From a checkpoint of a small model that predicts nearness at each pixel.
Model: 7.88M parameters, 48-pixel images, arch unet, norm layernorm, activation silu, widths [96, 96, 192, 384].
Data: 195000 training examples, 9.4 epochs.
Rows from block 7 of a small model that predicts nearness at each pixel, named by matrix and row number. Each number is 500 + 40 x the weight over its row's rms, rounded and kept within 0 to 999. All counts start at 0. Numbers have three digits each. After the name is the row's rms in percent of the matrix's.
After each channel's rows are labels from the 100 images, of 14976, where the channel reaches its highest value: "responds to" is what is common among them. Only what is clearly more common there than usual is listed. The data: rendered scenes of coloured solids on a plain floor. In brackets: how many of the 100, against the usual share in percent.
# conv: 3x3 conv (model.mid.0.conv.weight, 384x384x3x3, each kernel summed), inputs 256-383

conv.79 143:441541543540453552544521507466471529544516458474462461449451449452563473544553456477452545542473551540558455470471433549485525467451501457534450511464482462547471560505437500460466515543529519464539530546437542525481509558550455546550518536552548458540456485553448484448464464438448539451455561453545449509535523438554456509449453498537442555537465563461466548454526532536529440474531
responds to: count: four (40 vs 19.8)

conv.184 064:547413468477527513428506513524513437443463528526567534543587523557480516438442511488528441514525482450428585543532554486536446495572538520422518457561495484482532464546535487545475535439515515512461481461537472451541512452481523472480507437473471543450545543476552492557520572552569474528556483552458564475484530560442544461577553464512523458447536484514507440540466432457478533484502
responds to: count: four (40 vs 19.8)

conv.307 063:517420492489481506433559489512522486392498507481550527529527481525520466419459475447513457531494480415504560557533544469478489469600561494461500464502459536498501452523503522527509524456472565452414496492509475438496485447525544507538501446494509522470513536476536425555487517497554467470508507537486536483495527498489544443542561436435566476474507524523481446512496472480534509438518
responds to: count: five (59 vs 20.3)

conv.183 075:528464476453536464483447408539509537474539529485540509526531512524458566453465544478532480463440420459473542517521555472468523569544470549483537521489551556479499411477569541512548428441414433552455473474509475494477450454474504473468412465504486515486531480473570486555529519557522480538526461515476562519473449543459535520508518508466557498465504471542550439491453487478453567539511
responds to: count: one (55 vs 19.6)

conv.217 073:475517543501492492540532459486443572532566482433475459545447493494555461515552509515533553508431490522541465464448462544435585514485455496553515535447460500509433512453463581425483484544506543470539508527487473525437425545536463508524501540475519436540454435511458428464456432465468505473517534449551462553443534472443458547441480526527538480530451518498483519429494534566530496516562
responds to: count: one (46 vs 19.6)

conv.287 115:432531545554440551522524494461465522531524443473469464447453440449554484525544453486444540547479558519556455472465451541478519483472497455539445525466478449566479556509442510468483508540523523466522543548425565539472497551546457560561502542539559467546453481552452488450470450436451564445456566457551469527541521434544455510453451488524458564531466552460478544462523544535535433480524
responds to: count: four (43 vs 19.8)

conv.373 041:457535515528492492534487492495477526515509513499501503435491499469479567531511497478435485465534534512474456457511479504477524479478432497531433517470541518544511550469492473498529489533514425538506498505471587536505536501493520544500512502535516549479516507545495537465509531472463506483390503490497516502594442445579478553469458623487400595503471505470534517512510528524462431533446
responds to: count: two (47 vs 20.1)

conv.176 056:451490541551456560528543522497479531526524456462489481453469463473591457491560455485440534552482536486532480511461456532488522448486517435524427492470447399551481550541461495446447532522544544461519549535444554518467498543555462544581539536556529458535474480526449509469463458456469542427483583464542461526530522429523490500454487462522472533519469565429455514451532521537537443449543
responds to: cone (30 vs 12.2)

conv.94 047:543464491500469511497520521485460502507515483446498487528536502519486480475508467483559519555484499478512565550464506439485517537521586507421526499473503527481469454576494535479508516484448527480481489480527489523499502444510475510499466477522472498507458509499524484547472448492515458501597487480574526520545498535533516466478542392519537504508466489499460401472482529523496536449517
responds to: count: four (40 vs 19.8)

conv.159 086:524493535447514512545478423544463566496581528436493474485526518505478540483498529547553530485446454483483469473446520478437558597502441550521552556447510481477434475448511567457533458514437467526526464481512532539441446485485448466482436521494480468513498449481527440533498459505492489518535486490523510555529474510502506564472519517529471523538464483504525475462445531539451522563556
responds to: count: one (59 vs 19.6)

conv.195 193:472558555514479498562534464472445549546553469450447449487443468473538468549556495515489561500452519553539443451447455533447554516463460468564498552443465490526448535470460559435473474556496532475556532526470508557439467555528447532534496561483529456554452443518445465439452433463442525463476539451555452544481538457498448546437470536527490513550445533512456550437506559557542475527539
responds to: count: five (45 vs 20.3)

conv.110 049:551434484483526535447495559547494464454446547505557536547547541568458492461444509476498474510521458431482572528511567428537454469557573529450519491520503528448533490572515476538534493438483500509458471420537494463562508452464516477475492444505459535483500539489560502567516527517545441519533473536469506463502472536501545443511577473494507505482502438492507454505483503446500506474476
responds to: count: five (46 vs 20.3)

conv.95 065:504471532493555469499415481545484537464516551483547509419505543520442570470484541536495461456507510483459461467487489481506495516534446526540488508519583509471491522447529485507573455508466431555499460461511559490483489487434495486480460527496471476478563483487523502504545525529506467559495449551482530529530446493583528502518529562490408564466523474487587516510471514488428452567492
responds to: count: five (55 vs 20.3)

conv.86 045:498511567564477530512556538486462489456469484442460469483505468517568435535548451519487555556476538496531500476444481517507535464525546483500513514456463435532437536555446515442462549537532563438520506477485530518486479512556472536554505503530486443563451489539443451489438460459493527421487571480560448551528562447533489472434539465540435511535464540478469557432511550560559447455541
responds to: blue object (45 vs 22.3)

conv.138 057:490485434493536487442458515530570447485456542557565578459511516491459536460445522458508440479535486490471528526565501493542445511477516555434485446576562512493600477495538445588532483446491423531465478517500537451536569478485571477453500478503469571456547556490514576519570579524512472546473448525454576472520460504550523472551484544446456526462555495490539499561488444437449499548438
responds to: count: five (41 vs 20.3)

conv.133 058:426483537535461533506503473470486537489539437444486494420460441456573521507526480525481522512430540486554508490501426545472505469484482461501447481497508437567464546475456526483491509545495486452502540538416574496468478534560453556543477538516570464563485477561466485478481480432487537452472556492517468529530500429565479518469479458583417549494478561468514533456506539494496416463548
responds to: count: four (43 vs 19.8)

conv.163 073:536466488462519467493475419529496543462556532469530531550574538533450533459471543489532474464443449466452539514487550466445526571528468524469540508471535535473486425465556549501539430458400483510480470479545477489458444460458491483483453461484467509484535470481556463561529499547539484535526454531485576528471460571462538525509535540465567476493472458564526438480446487483486565558530
responds to: count: one (40 vs 19.6)

conv.232 040:534416470458519492430461503544495474448465556538527544486500511575471509445456530474523447536477477420494551525514564467500455519526552578419538468531526515458535474497536493537528526467502485531475441491551473461534526438485523460479498435502461510469542556492558474562572564522586462546530468564458549476495461553501574463523553438505544530461537464499533457531473462434454492473497
responds to: count: four (42 vs 19.8)

conv.161 159:464547553535465532547527485476459540547531465454448448460447462463557472549558463503467552526466534541555450457455436534463548482466480463550467542452488465548451554495449533444476490561509512462556537544450543545457492556537455541548503552530548449544454463546439466447457444443441542451473557448557449533519522443533450529439468512540461544549457552473471559440527553558530455492541
responds to: count: one (51 vs 19.6)

conv.154 060:574432468484528475446489487560517469446516543508551550526576518538473526452445521550548473496493497445468574545507559455479470558552499527474538505530505547451511430508554523520545481472432461524448466442554497471506471445460512479459457466468457533464532522486593458590538531536574440554544462526479573535501488549509560489539560501465515489473522455541503423532453462482453550512492
responds to: count: four (41 vs 19.8)

conv.204 126:514555532487506476560545447489448550557551499443446458549466483485503452550544525549530558490450488555521462453453478520447573540447458498547543568433442520499446508478484574449473469538470547481549503517517460543443445533519463489508489534464498463527440456489467437464433441508464512489508508445553485536450548502443458563458489532492548459557447495537445520461476540553551515546548
responds to: count: two (41 vs 20.1)

conv.346 082:533487523461521467529463428540461574477577538446515472515510528543466541487510544557545523458448467501465484462456505482431575546523437546560552569462528527466459492437518568453569427515458444518541469472520513527421437478467454469464454501480474451502514448493529434515532453521483442531533480516521516551512458522508513562470551562504507496510463473504530491452446534534446530539545
responds to: count: one (49 vs 19.6)

conv.45 061:538440468490518495444526534522533465453454524532514517532601529547502479458437517513555468499524483439487568540531560458541464488557541521415557474527495522478520442532546463526503552454475511497447468447568444444546508440500544470484510416486449528474489541457548519548508549529574465495553487518462524460509533546464548441521561417513538424482488482480493438527483447479482570467490
responds to: count: five (51 vs 20.3); tube (29 vs 12.1)

conv.295 069:468561498516462490520561495427492535537531456482474491531462462433508407556531483467479532519465526552543471488460497553456542523475509472535510540453419495539472483491465541461426509519511571427505556538495446527465490518551490540537529503474541525501448477494492451473442469488481548476452521459524495525470575486458443520475447524435542448536468530515420505474520519538582513524492
responds to: cone (40 vs 12.2)

conv.377 039:445471484514468530454420501488548424475448504559535556449465507456501523509488520499449450519542551528524482537560484562514441464501534535432470417542531454522595508486506438545532520487528444486439491548464560457548550480488509523536535511536557522486536544578503548507527588488536519494427511511443517444542459472532472469561457474473437533441540555458571489602508440426425442503449
responds to: count: five (50 vs 20.3)

conv.196 048:530433429465528495447429506569512461476500531515554538507581576565509551448440554532554465478499458448463547547509560452508477502538506542420548469538534494456499444485565469548551488455502443548451439435544501449535489451447515426446476476525464524467519495472580529575521536523562448518554469524461532481539454542482540504529577451518484467484508435481566436501450482466445525510504
responds to: count: two (43 vs 20.1)

conv.238 176:508525537470517477551519424496444558520572506439474458541484501511505480521535523538533543470445469523517477459442495503434563557488446501538551562447467518484438488451497572442491449530447515500539492500519450550437428520497456476490466528455493457541466433483493434480463445506477503499525499468538482556436533500436481567458505532499541458544439501545475504440468547544512529546551
responds to: count: two (41 vs 20.1)

conv.303 077:429491512576432550493495525435495491519494462496492523457465436425534503503525435442438505550491555494539511530510475553496499444506538436484420476494520459574496508512475482502488501529508497460475558593430554496496517525547506593556495500562576533497480519571493524477484491429488559453414531476489492493539486436562482471480438467495440554483488556473487491493537490493517429452494
responds to: count: five (45 vs 20.3)

conv.106 123:473571538502498478547534476461472536563546482473443456532452470455529467563555510536486556471475513561529454450458455541462547527442451463567523549456470516513459538448458543445460473551496516480551538531482466546452445557514467498520499546429529457542451447507451489439451440478438533468487527448547435536443540471471432552453451551490521464547468523544455541469501550559546492534515
responds to: purple object (46 vs 22.8)

conv.36 207:468560548513477502558547479464456549547551470452447450501442466470538450561552493511491556509452519548558447454448453538453556501453463470561496550443456491531455540471453547440456481558495542466558527534471496555447476558529454512527507544496529450548448444518440459438442442468444527456485543450549457531481550458499439547441473530505496504552452537502448553449512554559545475523541
responds to: count: five (45 vs 20.3)

conv.281 052:528449452471552522436566521508526456440484524514528547576555520573495457465437524517540466485515456477516560544547539460515447492590535546447531478546447530456538468532522494545474508440501553504468466450520437452543523459496547453455514446461461534453490538437572509541475551525573491504536497527455521448451549545460530464547551472466531435451518487525440446529471435462532527463487
responds to: count: five (51 vs 20.3)

conv.104 055:551480510457519474508421417565452538506542512464521483524514537508468583496485550541540509468454436509460535509459513451474522563473444552484537535458557508442458462448534545469533454495447426533483459481518512506454433490454467466476426504503487493506515461459537478524514476545510471524518443514507532539525438537508507540486521522514510528519443448511557457456438472486429538545517
responds to: octahedron (30 vs 12.1)

conv.83 188:457557546522471524544538497466469535559529456463443450476447455454553459558559478501468552510475533555555453455461437549473539489444479458544471528455457469543469551490430515454458497553520536466551540537451511558470493566549461537542518553509555459549455468537438480437446452453441549453465560442553442524504543440509435529444456515528480520551455555487457563451521551552545451498531
responds to: count: five (45 vs 20.3)

conv.80 109:481550571521484473570523460483439546522552485440469440480440488493522474541558500525491553494460522535541442446447441531444553509475443494577503558446485510526460555453468556448484458563468514487570510514479529546438447551509444501529488557491520428534464432521444458447471436470442522464500539476555444553502520464515453553442492543515481527548460542489484563440491560564525466527551
responds to: count: five (42 vs 20.3)

conv.222 064:541457490458545493458460525533519457454453539566553528534516546572465540477456532482526441479557453463481522523530539461557452459556535576437516434550526472423556474510543454550535521477527468538461424441551504468557559458444522438457505484504451532477552531459532547547516563535546459533526452550464539465533472571503560448534567460502499509459564462462558466550465446455444509505459
responds to: count: five (58 vs 20.3)

conv.170 054:472547478511461475503437521497534476547468496594480504414463516479481573529480470502484487509550542524491475502540495495572475505426495485490497487532577457528581543470505448522534495503529418534510526497460551517543538497489572508507503509548501520480501527538478545507516552481502495499490519512495508446571435448587497486524470498468405568484542495447572559541497461469475440520435
responds to: cone (29 vs 12.2)

conv.146 034:413500536542476542506489500521452517536500469451455446444514484470560530499521466566484542517452550494530469482437439545450514492448468444475490479461524432544471491459439501458543488537513458513491521535466546483453496514503445518509477495537551434565458426520469509498498448460494525491449524483508481475568467442591438490463438539571389518565432540468548500473574517532466433463548
responds to: bumpy ball (30 vs 12)

conv.19 029:522512449493534448430485486488580481475556533515545565537517490522491491506441543553503447427481480528534522524552506510444451589480482457461511514539470553506530456479500546559559446411452481524468480442556405427476484505478564458506438480499458517445544508462497487509538523524455481518504530544455512512477496475439469479537529583483564425460570462537510528540428462440524546540465
responds to: count: four (40 vs 19.8)

conv.293 040:525463526524511475509419497517516501443483537500544512426545565515424577462509495470468475501521533457463508517492542447474485502526511485507488495498601511453522451477550509491566478494488381564505468466494565469480525457468501532488489494509499531485534506507517531525552497510509429547476438540486539513585413501567584495510529528481423553472496435450572500483502516499429505547500
responds to: count: five (44 vs 20.3); bumpy ball (32 vs 12)